config.yaml
arch: "tc_resnet"
model: "sound classifier"
dataset: "single notes of 20 synthesised instruments"
train_examples: 78125
n_mels: 40
hop_length: 160
input: "log_mel"
spec_augment: true
win_length: 512
targets: ["pitch class"]
num_classes: 12
norm: "groupnorm"
activation: "leaky_relu"
weight_standardization: true
depths: [4, 7, 4]
kernel_size: 11
stem: "single"
widths: [128, 192, 288]
label_smoothing: 0.1
loss: "cross_entropy"
init: "orthogonal"
residual_init: "none"
optimizer: "soap"
beta2: 0.95
lr: 0.0024
beta1: 0.95
shampoo_beta: 0.95
eps: 1e-08
precondition_frequency: 16
max_precond_dim: 1024
merge_dims: false
one_sided: false
adamw_lr_other_params: 0.0022
grad_clip: 3.0
steps: 10700
batch_size: 64
epochs: 8.8
lr_schedule: "cosine"
final_lr_fraction: 0.1
warmup_steps: 210
weight_decay: 0.2
adamw_weight_decay_other_params: 0
Rows from block 2, named by matrix and row number. Rows with one number belong to one channel. Each number is 128 + 24 x the weight over its row's rms, rounded and kept within 0 to 255. All counts start at 0.
# convs0: first width-11 conv (model.blocks.2.convs.0.weight, 128x128x11, standardized in use), inputs 72-83, a 11 kernel for each
# convs1: second width-11 conv (model.blocks.2.convs.1.weight, 128x128x11, standardized in use, transposed), outputs 72-83, a 11 kernel for each
convs0.63 [134 114 119  95 108 108  98 102  94 118 149 116 136 143 153 139 126 112 134 132 140  84 113 119 105 118 112 133 161 169 165  89 153 114 161 125 114 109 132 147 163 186 142  99 131 104 125 122 131 130 136 109 144 146 124  94 122 134 149 144  97  88  81  86  91 184  97  88 138 164 148 160 141  99 116 119 154  85  99 104 137 131 171 201 179 166 120 149 121 127 154 150 132 122 104 109 110 114 128 128 130 140 124 151 144 154 127 107  92 100 149 132  75 130 128 117 125  90 177 116 153  86 132 112 146 116 122 112 108 123 127 168]
convs1.63 [106 122  95 159 154 168 190 128 104 128 118 121 117 122 110 102 117 144 146 123 107 118  93 152 128 171 117 106 122 137 150 149 187 135 133 125 122 112 138 142 149 130 126 134  97 133  50 110  93 146 116 128 127 117 148 110 123 144 135 135 179 137 128 105 187 133 109 137 143 145 128 117 120 121 122 132 134 114 118 121 116 115 109 128 133 141 149 152  96 140 169  98 142 198 146  99  85 136 109 103  97 131 150 158 138 106 130 166 183 117 148 142 116 116 111 111 119 124 132 145 135 115 190 131 130  80 111 127 125 128  79 109]
convs0.64 [141 123 107 129 112 136 121 117 115 152 135 113 134 108 106 167 134 112 117 141 116 109 145 118  96 108 138 174 137  85 103 108 143  77 130  97  95 133 108 111 101 137 139  84 134 103 143 192 152 112 167 149 139 156 110 139 124 124 118  85 123 109 117 100 117  90 168 136 125  86 108 101 116 109 122 146 153 102 131 168 120  82 100 130 122 109  93 149 142 132 131 145 174 170 156 139 151 132 132 108  86 141 121 117 105 143 112 128 132 108 130 169 146 115 134 134 145 119 116 136 124 120 133 138 129 125 145 165 129 117 120 100]
convs1.64 [115 137 135 153 183 150 116 128 143 111 113 105 146 141 139 150 185 141 126 131 170 146 126 127 123 146 165 169 144 173 147 131 169 116 110 125 150 147 142 150 139 136 145 142 118 130 119 112 140 113  80  89 153  86 132 162 142 141 131 120 108 109 132 151 112 125 117 129 143 140 145 141 146 153 149 140 135 121 118 122 134 131 139 149 145 146 136 115 136 133  99 119 116 137 120 155 119 152 138 154 110  65 153 123 133 148 142 148 182 107 132 122 122 115 102 111 112 117 119 121 130 165 139 155 128 113 143 134 140 162  94 101]
convs0.65 [123 114 120 147  99 136 142 181 125 141 137 114  86 102 121 122 104 125 125 113 145 147 167 140 161 138 122 166 108 135 123 133 166 110 144 107 102 136 137 118 127 123 130 105 120 128 147 147 147 124 149 149 139 120 112 130 140 106  98 142 164  97 118 139 157 121 127 154 133 109 132 125 105 152 162 153 124 104 118 107 124 134 102 116 145 146 119 115 152 187 109 125 151 118 100 115 126 115 109 106 139  92 125 144 108 136 139 113 150 116 113 137 104 121  92  90  83 126 145 141 120 142 172 132 169 155  77 129 172 123 121 115]
convs1.65 [112  82  96 102 151 112 118 106 122 125 109 146 152 140 143 141 121 111 111 143 137 142 152 110 138 131 141 130 153 137 155 162 154  96  95 104 119 140 143 140 143 140 125 118 111 136 103 152  99 133 135  80 164 116 156 143 143 128 123 130  68  89 149 133  86 122 114 115 132 137 144 142 135 130 135 132 132 165 157 148 142 131 113 115 130 133 129 117 170 103 128 129 208 151 139 154 141 113 168 156 102 154 166 163 137 167 167 130 160 135 118 117 117 115 123 127 131 130 134 128 124 144 150 148 143 159 137 125 110 121 121  93]
convs0.66 [139 119 126 117 101 111 137 110 116 129 144 144 106 102  90 112 114 131 127 129 123 108 138 112 101 102 129 131 136 151 162 123 129 159 114 108 145 143 155 127 122 137 124 153 186 127 144 161 117 146 113 118 143 144 135 164 135 129 128 130 129 126 129 131  98 124  55 115 151 144 135 136 121 126 137 145 132 159 169 126 119 116 146 156 156 109 111 135 105 137 149 161 153 122 119 109 117 108 129 127 125 138 133 105 119 118 102 130 111 104 118 116 128 137 129 119 138 131 111 110 140 139 148 165 136 195 201 138 136 161 111 114]
convs1.66 [107 115 127 121 121 131 146 144 153 129 124 139 124 103 106  99 111 113 113 131 145 140 124 135  99 108 158 128 114 123 147 138 161 109 133 123 127 134 136 151 168 158 155 141 131 167 122 145 152 157  77 108 168 104 149 126 109 107 112 133 163  96 133 140 141 138 117 113 106 102 108 121 119 117 111 112 121 107 114 128 116 120 124  96  99  92 118 151  96 153 144 114 104  96 147 125 104 111 147 139 108 125 142 114 139 117 110 107 132 128 143 149 145 145 135 121 110 113 112 109 114 109 113 109 120 131 117  92  87 187 128  94]
convs0.67 [108 102  99 133 108 121 129 151 158 102 102 103 118 115 120 133 126 117 145 147 120 125 134 164 141 124 187 146 119 133 123 149 143 140 143 105 125 136 108 124 150 113  81 102 142 143 141 152 161 145 178 138 113 128 134 145 144 119 102 106 162 166 130 157 164 148 171 119 137 140  99  98  88 146 132 123 101 100 112 112 133 147 152 151 164 124 109 159 137 112 154 125  76  78 109 111 137 153 171 130 143 139 112 122 114 143  91  97 169 135 113 116 136 112 156  98 137 139 117 130 141 120 148 168 187 121 140 178  94 186 153 118]
convs1.67 [ 99 158 122 119  85  85 118  95 130 151 147 131 102 144 152 122 102  82 118 137 137 113 162 154 127  72 137 146 130 114 155 111 109 112 110 126 130 150 147 145 148 135 138 130 141 142 168  93 135 158 113 178  89 114 134 116 108 102 145 122 102 131 148  94 117 153 142 122 120 121 117 130 129 123 136 126 127 137 136 128 109 108 117 132 137 141 154 146 126 145  99  99 118 179 125 148 114 112 179 114 134 144 126 120 124 155 129 117 123 164 133 130 134 135 127 131 123 118 128 130 141 106 109 116  76 176 180 138 149 176 125 138]
convs0.68 [137 116 103 105 111 125 133 141 143 135 140  96 135 140 143 140 152 116  99  91  90 113 112 128 133 122  99 115 129 126 135 125 108 120 117 118 135 132 111  88 117 144 129 132 151 150 156 123 109 123 138 156 153 137 149 119 123 129 137 147 127  95 102 112  82  96 130 110 114  93 138 154 176 171 177 136 114 162 106 136 127 111 137 155 138 126  90  69 112 129 154 142 160 162 144 128 112 114 145 117 125 134 113 115 105 112 186 176 144 110 191 120 164 165 155 148 167 167 162 148 107 110 131 107 117 108 107 131 146 144 117 143]
convs1.68 [ 82 110 126 151 144 124 130 134 122 127 136 121 122  97 102 110 132 119 119 132 149 139 144  88 118 158 169 169  78  75 135 142 157 141 150 124 124 127 141 146 158 136 116 115 172 120 107 110 110 118 125 121 150 130  88 133  92 171 140 138 149 122 146 121 147 117 142 120 117 133 128 144 142 131 133 127 126 142 126 108  91 102 103 123 115 127 113 123 126 108 101 125 141  91 113  79 170 125  99 118 147  85  65  92 108 146 125 165 106 143 156 139 119 124 113 126 128 137 141 132 117 151 115 176 136 127 110 114 150 108  80  90]
convs0.69 [ 62  98 123 126 130 121 107 135 124 137 123 158 141 111 104 101  91 111 118 108 113 136 131  76 101 152 142 157 154 171 138 163 152 118  97 100 147 163 114 114 145 169 156 132 136 142 101 141 139 144 139 118 107 114 104 125 119 122 107 138 137 120 134 118 128 142 124 120 132 153 140 134 159 155 124  94  99  81 116 143 140 122 140 160 142 188 186  89 143 133 112 116 163 154 132 117 106  93  77 113 109 122 141 118 158 161 140 135 124 110 184 197 176 134  98 122 110  89 108 103 110 145 126 145 131 135 125 130 151 119 153 154]
convs1.69 [115 104 137 134 142 145 160 146 135 134 114 171  85  67 124 146 165 151 142 115 128 170 135 140 131 104 130  89 112 137 152 143 138 135 113 102 113 128 156 158 161 162 148 127 114 182 150 141 158 119 133 113 110 154 123 167 128 138 147 143 140 109 145  96 109 123 162 136 123 111 114 112 110 119 129 137 124 140 115 118 115 104 112 138 164 159 141 110 138 115 189  96 125 156 108  84 109 140 155 131 128 131  87 173 130 136 144 128 135 127 117 120 135 148 147 151 152 154 151 150 119 133 165 148 125 140  97 129 114  93 107 130]
convs0.70 [136 148 155 172 147 160 152  98 154 142 112 110 103 125 128 131 129 130 116 136 109 134 127 102 131 108 113 140 176 165 114 167 114 163 140 123 172 111 102  97 124 131 140 143 161 142 188 168 145 112 123 138 117 128 121  78  98  89 120 103 126 121 130 144 152 159 151  72  96 145 133 202 168 170 153 162 119  98 148 146 144 134 135 128 145 147 102 112 130 126 154 133  94 132 108 130 134 155 141 119 125 123 124 100 117 148 134 108 117 140 147 126 131 113  83 134 146 158  94 161 108 130 128 138 115 115  71 140 111  99 129 122]
convs1.70 [112 110 140 140 181 169 159 120 191 123 159 175 168 162 143 122 104 115 111 117 148  99 178 105 130 110 122 130 118 144 121 152 113 108  96 100 102 115 116 131 137 141 144 147 104 121 145 143 134 152 149 137 129 144 130 170 141 151 121 152 133 150 131  94 109 145 155 141 137 131 110 113 118 127 117 131 122 146 122  95 100 114 129 116 121 121 131 119 126 125 142 163 138 109 132  90 129 139 105 132 165 145 104 132 122 134 147 113  98 128 142 131 141 134 139 142 139 132 142 132 124 123 119 127 127 148 130 153 138 149 113 130]
convs0.71 [129 125 123 108 113 121 120 126 149 156 164 105 132 138 144 121 115 121 127 140 167 170 122  86  96 120 139 100 107 132 158 146 131 133 118 128 134 145 125 107 102 127 146 126 112 128 118 133 139 128 114 114 142 156 146 108 129 154 136 129 112  87  79 116 150 179 134 126 141 164 117  97  93 116 138 158 137 176 132 128 130  99 100 124 145 168 192 172 164 152 136 160 153 153 131 132 121 130 136 122 112 122 136 121 125 137 139 151 155 129 160 153 181 137 110 114 127 137 113 118 126 152 166 160 161 145 126 145 155 158 137 142]
convs1.71 [135 123 162 173 219 149 114 115 126 144 150 155 126 124 126 144 199 132 130  97 146 134 100  84 159 111 137 120  95 162 139 126 143  95 108 143 149 139 145 155 141 112  99  88 145 120 139  98 127 160 109 150 128 133 109 159 110 128 101  86 116 107 136 114 142 108 157 126 114 116 130 127 116 117 134 132 135  88  79 135 142 117 104 111 148 147 137 118 110 106 141 157 131 121 121  98 172 118 121 118 129 187 175  82  86 112 137 173 181  88 135 131 133 129 126 134 131 138 133 136 154 109 181 195  92  90 127  93 116  84 115 119]
convs0.72 [122 137 126 159 131 144 140 144 149 152 156 134 114 110 145 112 142 116 132 100 149 107 109 121 134 114 112 109 157 102 130  89 164 114 129 133 160 141 131 122 156  87 135 120 120  99 101 104 132 126 132 125 104 142 139 119 128  97 116 106 124 127 128 122 135 150 124 142 111 110 141 118 159 143 134 105 145 146 123 138 114 104 113 169 132 182 132 113 127 123 148 128 117 116 115 112 106 100 119 158 126 122 123 128  94 136 148 133 149 103 153 171 156 108 160  87 139  97 169  74 164 101 141 104 159 140  83 145  73 129  92 128]
convs1.72 [120 151  91 143 112 130 134 148 133 180  93 144 132 140 120 100 127  93 113 100 113 157 112 145  97  90 112  55 133  95 164  68 181 123 110 116 116 119 121 121 127 131 129 138 133 143 121 119 144 125 122 100 127 141 119 149 157  83 176  92 143  96 161 108 155 131 133 144 124 130 125 129 126 131 133 131 121 138 132 115 119 116 123 144 136 143 127 144 134 122  87 162 144 118 154 135  96 130 140 124 144 129 124 158 157 132 138 152 123 124 118 127 116 129 123 136 131 131 131 131 121 161 133 173 110 118 124 103 123 120 149 129]
convs0.73 [ 76 107 130 140 141 144 155 167 155 139 154 137 164 142 130 136 111 110 100 111 113 168 123 113 102 108 129 136 131 118 143 144 113 122 158 135 108 108 139 142 131 101  96 126 131 138 129 127 135 147 129 140 119 101 135 120  82 118 123 136 120 116 126 139 153 170 125 109  86 122 134 162 129 146 146 128 126 114 154 157 144 115 128 106 118 142 140 110 108 110 127 158 168 166 160 154 126 119 139 133 114 100 142 137 128  79  89 142 128  93 128 104  86 101  92 114 107 131 128 125  69 168 145 143 126 146 142 129 129 123 136 141]
convs1.73 [119 133 158 130 133 129 161 156 130 118 155 122 134 150 127 129 145 153 151 132 110  95 152 125 100 141 145 119 111 131 104 119 138 122 106 118 140 145 151 144 148 142 142 133 122 108 157 153 126 123 149 110 113 103 107 127 142 155 119 151 113 141 117 117 101 164 119 124 126 130 116 124 126 134 136 136 140 123 142 142 136 166 177 165 143 126 138 117 105 155 164 142 109 121 127  91 176 199  85 108 131 134 105 167 147 145  86 151 148 142 118 116 119 125 133 146 156 142 134 130 122 147  81 111  93 138 130 135  93 123 134 134]
convs0.74 [124 121 134 138 134 135 148 173 190 163 126 165 142 139 152 152 125 107 104 118 135 146  97 122 103 110 139 157 149 123 115 108 122 182 157 130 124 143 159 151 134 129  92  79 148 142 127  97  83 100 117 117 115 122 122  58  80 114 135 137 130 122 100 100 103  99  94 125 144 137 131 132 119 104 101 122 145 180 202 217 183 130  91 103 117 132 137 140 155 139 137 144 150 155 146 118 103 103 101 121 101 103 116 107 134 129 107 105 147 170 143 132 127 127 120 133 155 154 132 101  83 130 117 108 108 143 156 139 143 152 129 138]
convs1.74 [127 130 133 133 125 114 118 131 122 121 140 108 138 139 118 115 103  99  91 141 147 162 101 140 145 118 101 131 135 110 129 107 105 131 132 124 110 121 116  98  96 114 135 134 161 157 173 120 126 145 131 119 152 128 128 139 133 133 118 144 144 141 140 146 160 139 148 148 140 136 126 137 130 134 139 130 134 125 137 130 122 145 152 131 103  93 100 102 115 138 153 118 143 142 107 140 117 151 148 167 139 171 117  69 102 112 129 137 129 158 112 118 125 127 124 127 132 114 102 105 108 143  74 151 158 131 122 114  75 144 178 126]
convs0.75 [153 121 129  87 148 171 104 139 114  90 124 130  98 112 145 146 129 160 126  98  99 140 111 115 143 144 110 109 142 154 184 133 133 126 117 174 181 143 137 144 145 150 151  91 109 135  88 127 119 143 176 162  91 132 132  99  96 159 137 132 118 113 119 127 109 118 126 114  84 119 137 149 134 125  97  92 144 105 140 117 136  80 153 170 118 139 142  88 146 168 166 154 125 157 148 139 125 136 119 114 128  97 115 134  89 143 165 154 118 130 115 134 117 106 136 147 156 112 107 111 118 136 117 159 131 111 117 127 146 166 126 167]
convs1.75 [ 71 120 166 159 171 142 143 160 115 108 121 122 119 106 103  99 136 140 131 131 126 114  74 106  93 132 124 124 153 103 100  96 147 118 119 109 114 126 131 118 130 139 121 108 140 134 135 101  74  73 171 128 136  99 116 111 120 114  99 122 121 112 100 121 128 121 121 128 123 132 121 108 114 122 122 119 121 120 109 103 107 121 115 124 111 116 127 133 136 156 120 163 117 116 143 132 102 116 172 133 101 134 106 126 154 149 109 103 187 154 123 121 116 113 109 102 105 113 117 126 123 123 107 118 131 122  95 103 124 134 148 173]
convs0.76 [101 128 140 136 119 131 135 140 147 155 117 140 100 131 129 125 114 130 140 109 141 132  97  91 114 119 112  96 124 108  97 110 116 117 123 130 130 119 120 150 158 164 136 116 144 127 136 136 101 156 151 125 109  90  95 130 148 156 112 110 120  97 108 129 153 166 160 112 136 107 105 102 107 102 102  89  90 121 152 168 182 191 171 139 106  83  94  96 126 156 131  89  72  92 107 117 108 118 125 153 200 165 149 145 161 159 125  90 102 128 131 131 141 128 161 165 145 149  95 108  53 115 148 157 149 152 149 107 139 122 108  94]
convs1.76 [115 101 133 113 144 149 150 125 110 146 139 107 110 108 106  99 118 133 135 111  97 109 136 116 112 133 139 137 115 114  96 131 135 123 123 137 137 116  99 122 140 141 156 142 140 149 129 122 131 101 142 114 119 110 144 113 109 159 143 138 118 140  98 101 119 113 125 128 129 129 127 128 132 126 122 113 113 155 146 137 130 129 124 121 125 127 135 151 170 116 146 169  82 125 122 101 134 173 161 131 101 150 128 126 158 141 146 116 130 132 122 124 132 138 144 143 145 149 149 144 142 148 122  96  85  92 105 130 129 171 124 106]
convs0.77 [103  88 113 140 113 125 154 136 146 137 119 135 112 119 147 153 147 149 122 149 136 124 124 173  72 102 131 145 155 140 176 138 145  93 125  59 108 128 114 141 157 156  88 101  99 141 125 107 143 166 165 142 164 115 132 142 139 110 105 130 120 102 127 155 122 104 109 132 138 112 167 134 144  82 142 125 142 112 130 123 150 132 155 143  91 125 133 103 127 129 130 143 120 114 142 133 110  69 112 175 134 133 154 158 154 127 123 147 151 133 141 136 137 122 110 117 133 120  92  94 121 122 149 148 145 152 131 156 137 130 110 140]
convs1.77 [133 162 154 145 101 123 120 168  90 171 130 175 139 123 138 139 151  96  88  83 125 133 146 176 155 145 112 118 171 118 111 103 117 113 110 112 113 121 139 133 150 134 127 124 152 130 127 105 152 114 109 161 150 129 149 142 152 122 132 139 115 112 132 134 141 143 104 120 142 138 125 118 133 148 141 121 113 135 149 137 116 123 122 131 127 125 123 135 100 124 126 139  96 149 133  97 108 142 193 150 135 146 133 112 117 147 169 148 134 176 119 118 121 123 125 126 132 126 126 122 129 170 145  76 106 112 131  96 111  91 151 102]
convs0.78 [153 124 105  93  85 100 125 133 115 131 148 104 148 171 171 132 111 120 119  92 111 134 155 192 150 141 149 148 157 196 204 173 146 126 113 121 106  99 116 133 136 148 148 108  89 108 116  83  87  97  97 107 123 132 123 154 160 159 160 162 134 105  97  90 111 149 164 145 129 110 118 142 162 136  96  94 136  62  57 111 150 130 131 172 200 165 113 118 108 124 134 141 122 103  96 101 108 121 112 137 130 141 166 168 153 156 174 166 139 111 120 126 116 119  97  73  92 108 106 112 101 132 132 126 130 123 126 134 151 148 141 129]
convs1.78 [101  96 147 121 168 145 150 127  91 133 132 147 125 108 108 134 173 154 137 132 126 149 164 117 104 135 140  66 132 165 140  92 135 105  86 117 132 152 172 161 148 134 126 135 130 133  88 120 114 110 125 123 121 157 139 161 139 154 156 147 135 120 104 131 149 137 133 129 129 126 127 127 130 134 140 152 163 155 116 138 121 107 111 166 157 136 124 150 159 119 143  68 213 141 109 160  90 103 154 118 101 136 131 138 111 111 131 162 155  96 149 130 120 127 122 126 121 135 151 150 156 136  99  87 127 135 119 117 150 117 101  98]
convs0.79 [ 75  91 108  96  91  95 111 126 140 147 122 114 124 127 118 117 123 141 130 111 116 126 148 136 135 120 129 131 141 147 175 151 145  74  84 100 116 130 130 123 108  92 136 168 186 137 136 106 119 104 129 123 142 174 170 145 150 128 121 118 153 124 120 129 130 125 123 129 141 143 139 146 142 117 109 128 144  88 107 105 129 104  95 108 158 155 126 125 133 134 157 130 127 139 129 120 130 141 122  73 113 144 147 158 128 138 124 136 167 157 128 111 125  90 132 115 161 148 160 149 171 144 134 148 134 126 133 134 139 154 130 135]
convs1.79 [136 144 127 107 134 114 157 140 127 146 115  85  93 149 148 144 107 129 124 135 139 118 146 140 137 126 133 131 130 124 161 131 130 127 127 126 128 123 103  87  97 114 128 130 156 126 130  96 140 170 123 143 153 106 151 105 113 138 135 155 181 146 140 101 119 106 142 137 133 141 142 145 135 126 132 141 142 122 111  91 106 139 139 128 119 122 122 132 124 116 119 149 117 146 138 162 114 114 159 131  97 122 117 159 162 142  96 100  98 103 137 123 134 132 137 129 134 126 130 123 115 116 152 180 139 139 126  91  96 124 114 132]
convs0.80 [123 171 126 148 121 134 146 156 131 140 135 133 113  97  89 127  96 128 100 131 122 143 106 113 154 123 123  93 146 147 178  65 122 112 112  88 146  92 101  98 139 146 136 116 114 178 125 124 118 139 102 109 156 120 146 119 162 123 133 153 133 124 109 153  92 126 108 136 128 159 150 117 125 149  90 113 141  99 140 145 161 159 126 109  96 149 117 141 155 128 138 143 126 104 117 127 125 123 141  64 121 139 156 131 161 132 169 156 132 138 142  88 121  71 118  74 151  90 145  92 137 121 128 119 128 164 140 123 146 138  84 124]
convs1.80 [137 128 104 126 129 109 170 124 134 118 107 114 127  95 143 124 135 108 142 116 143 165 135 130 139  97 154 107 148  95 144  93 147 139 143 134 123 118 135 128 127 127 131 127 110 161 130 159 124 166 136 134 124 118 104  93 175 102 145 111 144 125 160 148 117 119 118 144 138 142 146 133 136 135 152 141 156 142 144 126 143 133 145 129 130 131 148 136 127 145 131 107 212  95 110 120 114 135 169 119  79 141  96 169 100 131 140 121 153 162 132 132 125 131 123 111 102  99 106 118 117 160  76 150 163 128 129 113 106  78 130 116]
convs0.81 [118 129 120 115 123 124 136 111 133 179 148 135 133  77 148 131 146 125 129 123 159 154 109 145 121 106 123  69  90 113 140  97 139  77 154 145 146 114 127 111 108 132 153 192 115 130  95  99 126 143  92 123 121 134 104 135 143 131 148 172 127 147 146 145 143 180  74 136 130 131  87  72  93 123 140 117 152 132 128 101 151 148 126 115 126 144 129 154 108 129 127 120 164 120 139 162 208 127 148 149 111 105 134 143 131 130 170 129 142 131 159 126 188 125 136 127 129 117 124 157 139 140 135 156 116 129  92 122 147 107 147 157]
convs1.81 [ 99 134 137 139 105  64 122 139 132 123 105 140 132 149 146 139 121 112 120 142 152 135 112 109 145 137 121 107  98 118 127 126 115  99 116 118 120 128 126 125 132 126 121 112 105  68  99 117  66 126 107 136  93 105  93 111 125 108 102 111 132 101  80  69 105  95 142 138 131 128 137 150 150 143 135 133 126 101  79  83 100 117 119 118 129 124 112  97 119 196 139  85 160 185 173  94 147 155 151 102 134 133 119 109 110 156  95 151 138 141 100 108 113 127 131 122 123 125 125 122 116 135 149 139 198 157 153 152 165 122 107 112]
convs0.82 [144 135 125 125 126 124 117 107 105  93  70 145 149 147 141 133 129 124 120 121 127 130  85 101 112 127 144 142 133 119 121 135 152 110 139 149 157 156 149 137 122 123 139 154 140 148 159 154 148 132 122 121 120 103  98 131 117 103  85  79  77  81  95 105 104  94 132 134 138 137 133 134 129 115 108 107 100 117 129 148 163 154 144 133 130 129 139 150 101  92  95 106 124 136 140 138 136 144 151 132 133 134 132 136 132 130 141 146 145 153 190 174 166 161 150 141 125 120 109  93  79 122 122 121 123 130 125 122 114 108  98 105]
convs1.82 [131 111 111 147 158 144 132 123 100 116  72 163 126 144 140 120 101  88 111 116 125 122 136 123  97  83 109 138 151 113 117 109  73 127 109 106 103 112 114 114 123 117 128 129 129 137 111 125 121 165 150 112 127 105 107 120 166 127 134 114 164 141  99  95 136 108 151 149 157 163 153 148 138 137 121 118 104 125 106  98  93  81  92  97 103 106 128 149 144 107 137 103 108  87  89  80 106 144 107 152 132 152 111 127 110 109 109 140 154 163  96 103 108 117 125 131 138 143 138 138 134 210 182 137 127  97 109 114 103 112 133 170]
convs0.83 [108 105 125 120 105 119 133 109  99 135 113 127 107 134 120 117 119 158 141 119 128 114 162 133 139 126 123 150 159 160 124 151 105 152 137 109 139 155 144 119 128 153 103 201  99  97  97 124  92 131  94 128 141 107 135 145 183 166 148 164 135 118 129 151 114 121 121 171 154 147 159 132  87  92 112 120 168 143 133 127 103 133 117 122 131 104 135 129 127 189 113  79  87 140 112 113 108 119 154 145 117 118 105 121 167 142 138 162 125 122 145 121 110 126 104 117 129 158 106 136 106 144 133  99  74 155 141  78 140 133 103 168]
convs1.83 [100 138 167 130 133 125  88 100 140 120 111 112 123 129  97 116 104 152 124 117 145 164 148 139 114 108 162 149 125 133 123 125 151 127 122 111 113 129 117 135 149 159 153 144 131  97 137  84 141 147  73 141  75 106 157 118 123 157 134 160 164 141 135  91 119 124 133 130 145 146 142 143 135 130 117 126 144 161 132 138 129 137 137 132 136 129 143 153 152 122 149 139 158 178 191 143  99  97 119 136 111 135 167 126  96 155 152 144 148 138 125 121 129 122 124 112 106 105 109 117 121 142 116 120 136 124 162 154  95 154 142 100]
convs0.84 [119 112 106 116 127 145 151 156 167 176 181 165 147 130 131 143 159 173 149 136 137 140  74 131 152 123 128 138 153 129 121 130 170  50 106 131 137 156 162 152 130 120 125 158 120 137 138 153 157 162 126 115 122 108  79 133 123 122 134 157 146 131 132 143 120 135 134 137 151 135 113 137 153 150 137 128  72  68 113 129 128 117 133 170 186 169 160 195  76  77  94 120 130 123 120 143 142 126 134 169 143 102 103 121 125 135 150 162 179 186 152 158 151 139 123  79  56  72  90 111 138 169 164 168 139 131 113 101  99 106 103 120]
convs1.84 [174 182 150 130 128  95 127 142 142 136 108 141 136 149 136 116 116 129 136 128 122  88 141 130 160 208 110 126 147 141 124  98 175  95  96 129 143 120 104 100 107 122 142 141 115 121  62 102 110 118 126 112 160 132 134 105 140 117 118 134 138 109 118 131 130 125 155 125 112 125 140 140 123 118 124 137 159 148 146 151 156 130 116 134 131 120 127 138 103 150 117  98 142 103 110 135 113 126 111 121 130 120  65 139 147 109  87 132 145 122 121 119 116 119 132 134 138 124 120 117 128 136 123 121 153 105 124 118 108 121 121 136]
convs0.85 [ 81 105 130 138 123 119 132 115 105 114 111 145 139 113 135 137  95  82 135 154 134 133  94 136 126 180 173 157 136 133 140 173 194 132 136 127 123 111 120 121 131 148 187 172 111 116 121 138 110 123 155 167 120 133 112 115 141 163 138 104 108 134 118 119 148 167  86 136 143 159 167 155 146 138 170 143 114 142 136 124 158 132  71  96 144 158 143 119 133 157 134 124 117 135 163 124 133 153 122  98 115 114 116  92 108 111 102 104 143 162 169 123 131 153 135 100 104  85 110 119 146 141 137 119 105  86 112 142 126 137 168 147]
convs1.85 [124 128 106 122  91 127 134  75  70 124 146 142 164 167 178 158 134 103 153 162 117 126 158 118  81  78 125 132 136 134 128 147  99 120  98 109 125 115 111 113 128 125 125 130 153 140 103 148 137 134 185 155 132 156 125 149 117  94 149 150 147 114 119 133 121 110 123 135 147 160 141 129 132 157 161 143 131 135 128 146 155 156 150 134 114 119 122 127 134 134 145 166 125 137 149 155 118 116 167  97  85 170 161 133 137 124 107 102 136 145 118 109 110 107 101 111 127 125 119 126 127 106 129 111 117 159 122  83 135 138 144 128]
convs0.86 [150 120 134 129 113 142 125 131 140 132 127 161 152 151 148 156 166 128 137 123 118 125 137  72  78 132 114 134 145 140 130  95 124 136 103 106 124 140 139 132 144 145  92 106 141 107 175 159 117 169 167  96 149 115 125 121  98 131 113 164 171 114 128 171 135 124 139 156 151 122 117 102  91 135 169 146 106 187 127 142 139 102  86 163 169  67 108 127 139 139 125 133 135 144 130 120 104  99 118 110  91 142 157 137 123 124 115 128 116 127 128 115 120 174 132 110 133 131 126 105 106 120 144 160  79 131 195  68 124 165 109 155]
convs1.86 [109 119 152 115 100 119 127 167 131 147 121 137 106  83 116 114 141 147 139 152 126 122 126 149 115  76 133 143  86 110 163 110 138 138 136 128 122 118 103 111 121 116 126 151 112 161 168  89 144 164  87 132 155 131 126 132 107 140 113 149 149 103 120 108 129 120 124 127 119 135 135 134 119 115 101 107 123 138 142 139 139 148 135 126 147 139 147 159 148 118 142 107 157 125 118 129 113 137 168 140  92 142 119 155 136  95 114 108 166 110 118 111 105 116 128 125 136 124 125 127 128 132  73 136 134  74 214 157  80 199 130  78]
convs0.87 [121 120 117 113 121 125 119 110 104  96  81 131 135 139 134 124 124 121 129 128 116  99 144 124 119 139 141 153 162 143 119 109 148 134 135 144 149 139 133 127 101  86 101 146 100 113 130 152 157 155 147 135 128 128 157 126 151 145 126 126 130 139 146 141 126 112 127 147 162 178 158 127 101  91 103 134 135 111 138 170 167 152 156 137  92  70  88 111 119 133 130 128 129 141 142 134 111 109 121 121 129 131 123 120 138 133 140 118 120 114 106  99 115 133 140 150 162 188 205 209 187  94  99 113 133 147 161 166 150 143 145 133]
convs1.87 [114 101  72 106 133 123 146 151 151 135 107 119  99 147 145 152 136 141 153 112  90 134 134 116 152 127 139 127 106 107 125 124 124 127 121 120 117 108 102 122 149 168 155 132 120 102 110 115 162 115 125 121 118 147 140 101 110 136 144 177 141 125 117 126 122 123 137 128 130 115 106 109 108 102 105 121 111  75  94 106 109  94  73  84  99 146 161 151 115 127 126 124  96  80  91 117 143 149 122  82  95 123 100 124 124 114 157 141 121 166 111 114 117 117 136 140 141 139 135 112 111 131 100 148 143 137 156 137 139 110 130 122]
convs0.88 [121 104 140 133 114 141 128 155 144 134 139  93 133 139 106 109 139  88  94 126 140 170 116 131 126 117 125 111 136 112 143 176 143 131 134 146 125 116 117 125 158 133 114 109 158 176 135 137 168 117 149 102  96 158 102 145 147  83 151 139 137 146 117 147 161 145 167 120 101 105 161 149 117  73 124 146 142 129 104 136 118 142 188 138 111 130 124  76 149 126 105 138  98  90 131 118 137 136 150  78 176 134 122 158  87 102 112 126 129 102 157 150 159 142 161 102  99 198 116 132 127 135 132 123 157 136 116 147 130 111 113 124]
convs1.88 [128 111  73 100 127 132 124 119 136 121 167 120 138 152 129 130 115 108 129 104 116 134 108 136 124 112 116 144 141 136 134 152 140 129 120 117 116 128 132 131 130 133 149 143 120 108 127 127 133 133 164 136 131 152 112 163 128 134 186 155  97  88 114  93 100 110 133 129 140 146 149 147 135 117 117 135 155 130 125 122 116 107 101 102 107 126 119 106 153 128 150 210 137 119  80  87  99 141 157 136 159 165 120 146 155  98 103 131 131 108  92  99 117 119 127 133 130 132 131 137 139 116 148 166 109 156 132 162 132 139 100 122]